Rows from block 9 of the image encoder of a small contrastive image-text model, named by matrix and row number. Rows with one number belong to one channel. Each number is 128 + 24 x the weight over its row's rms, rounded and kept within 0 to 255. All counts start at 0. Numbers have three digits each.
After each channel's rows are labels from the 100 images, of 14976, where the channel reaches its highest value: "top examples" is what is common among them. Only what is clearly more common there than usual is listed. The data: rendered made-up planets.
# conv1: bottleneck pointwise conv (encoder.blocks.10.conv1.weight, 64x112x1x1), inputs 0-111
# conv2: growth 3x3 conv (encoder.blocks.10.conv2.weight, 16x64x3x3, transposed, each kernel summed), outputs 0-15

conv1.26:139157095131109136139095131130085148126094093116142145110111109164100120108142122085146138149146142131086108121114131139127155169171090140092149138134100141104145125102118109139115146127087110094089109164139108141096165155102115139152128113144146157170120109106142143142135148139111135129141175130121102154130156172098080191120144096081
conv2.26:169118105136110081138116103127112103090134147101
top examples: banded gas giant

conv1.20:111124154114129152112100109186128131180135133141128139151114156144125168115102130113099138140115165105163126103147133141121122115150105123085130090134146116109098115096110135105138148127128119118110162145168128107099113135164129075107121105142118115087149104135147126179101163175128125135094109158164105167112118128149095058132077117131
conv2.20:160112132122145103151113111153130062122111107114
top examples: ocean world; full

conv1.32:162101150075115161091168120077103097106111118149140115151133092122118114139133146155137163114120157109115145137122134109138106164149120097152156104139121136152150141107166090128110089124138169163123096167146119124136123150124116130144127099091163121134084136139123100098165144117148147119110127140139119182165136157115115092127104143198
conv2.32:111141133091122095153112069144143110129156115119
top examples: rings; desert world; ocean world

conv1.57:070104132128086095155077145127131126102138136140132122122150146110157124118151087152147116135131101147145126136134118170138159137057185087156121152143108122124105093177104124127150114139120109150145163160132070124122120119122161171121136122147135125114145135122146149097088147117136139135136090158123113149100133178120137111148118073122
conv2.57:166131144164146136127112145156111084107154095117
top examples: banded gas giant

conv1.14:089131138143126110144099141061126144135113142113074106105122093072119134109115163138116146122107116141113141131109099144120172141131127121130097112142152169112151097142158101164120138171133117162131140099098114158117123140176169126126086113129148155132116141130100130119147171175098126151082103112185104116135143162132115091122114143110
conv2.14:124125139121121145114110099119073159167127169137
top examples: rings; cloud-covered world

conv1.42:109142108103128107087095143084094092108145103129132112117154141132162131119138096117106144133115151069132119137143165124126154123132094114121093146135132150102088144056091172151186109121162146162141131115136154135135108123122152145109131131162109121103134168133082103124125098137141132138115142092119130166117093125141130120129142168068
conv2.42:147096102159130135111102114094107127120183141139
top examples: banded gas giant

conv1.5:124110143134161081127151137108146125110104167130145095106119135141173091121105116136144137121188114147133125112129135167078099101102154127133132119102097105163111152137162156119125162115140108137088106140132110150111137149100158135128153119118096143138087122092165115139144190126134147099109149116112078139117102145109193120099130100091
conv2.5:115105092089130180130121147149134151163127135143
top examples: cloud-covered world

conv1.18:142125098137119128179105158137137117174097129123098081161124103165160119161142125105113104136117100153125147118130122106114118170141115135165133096116129166125144110147140119122129117090118119165102111126133099102142156116184099084146149089152114124111150129123127108110188115189173132111159149129123083113150110129152136069119125129134
conv2.18:111156095125112092133073106137140120131160149113
top examples: rings; cracked ice world; full

conv1.21:109132169096133149164153139146137081090134112111137101162129129102115141109121119095128133162117119149137092130140104161120096083134121165128108142144124117143104135145159133095136137124141099179121132136146146115115105123101154172128138144189106125141112128110145123106095195105123126104185128130139092088131190151122128117159109164102
conv2.21:130095076139145143186130129124117105120134102136
top examples: cloud-covered world; glowing rim; gibbous

conv1.62:168142146179109093103109130144113106108179132107140153141103161105149151137154099167102128101100104161122086159141084156148097120121134123150149124116110110141137108100111158130098152102108158100153139108109144123155137147139145140176177166116138078125118131147144149118110126112147149163163146172165131146134130118114106151084133125096
conv2.62:144140145114125162166093101132140155104101088134
top examples: cloud-covered world; banded gas giant

conv1.55:133118131110123116116122099123165124144099161083140169125098121102173129138182124153078161091164099116157150140142139102141145112126163085152156155136132099115162076166131153106145135124148142132160169115093124160127119136104161179157116135130174110139116139127114095149099131125131127096132120171151135128106088131112102122120098153122
conv2.55:161075122132128129141129118122154152087090107141
top examples: banded gas giant

conv1.33:119124124177113149094124129162096099117135117098142109134123124144146101104126113153124130100146156109150170111149127095158139139106133140117119136113110118142134082129155140114185131137115142124095178152120090063120129106095141131126121118160097128152104082137147173121166148159137157142121127192146128099118144103190134161120096114141
conv2.33:160147099180116135113159120128124169108140102130
top examples: banded gas giant

conv1.35:153103106102122098126146108096117132107109104128123101109133142139133102150134183133119130123138104170119093159125132128154171117123160175138137125087129112113136128115139159124099116083129155133132111105134096081144103144081117107084191141119187127159098094106126108115177093143128119162127158098112112162112109136141132172149137122150
conv2.35:140150105097108133118136140151099185121146160148
top examples: ocean world

conv1.46:110106100123118160144106135138138129139147136155097144153148118108112129100127123161089085133108134092099115136111159087154142165109135143088142121132155118130174160106122094081143170112117125175153099137117131076115141147142096121173142148116165121147111093110087133100106130109145157132121149134098151087145178160125101094120096107140
conv2.46:145130126115104090102104121138098098173119108097
top examples: cloud-covered world; banded gas giant

conv1.25:139116119099134153125100132153117130101127123076113121146090139127138149090148140140099179129113138123163094140123145159126163120104106101111136170173117087111126099115159100097109091132121148089121124114092122159122110140061135143097125121125153099128101113148150105130115149157137137149129127153127090121168069122138084133154081100159
conv2.25:165127125151115141111094105136095157097150148162
top examples: ocean world; rings

conv1.41:161124078145093150108113095149116144155144123116096162135125069124109103104083193106119142117120157133124089096140125136109175121151123123140142116156106136108146117114083100130129157133118119078159141098157109131147121170147135142112139147114116095123122140154146121129127163171103100147152091138142096083128157120154099113122087150144
conv2.41:128129182135105091090124117123117116175144126129
top examples: ocean world

conv1.53:136101151161121114126108124106122165091145081114152090088154133116126113094147123114136126095145113122105120141108130113142164141106160137143122131120155126154102070086143091123118094117127127136086158121118125152151063119131139132132161175133143104136098103100126128132161110136129106155128105110146144123115084105090081143108174142190
conv2.53:110148125088120141146133134154195101139129112133
top examples: rings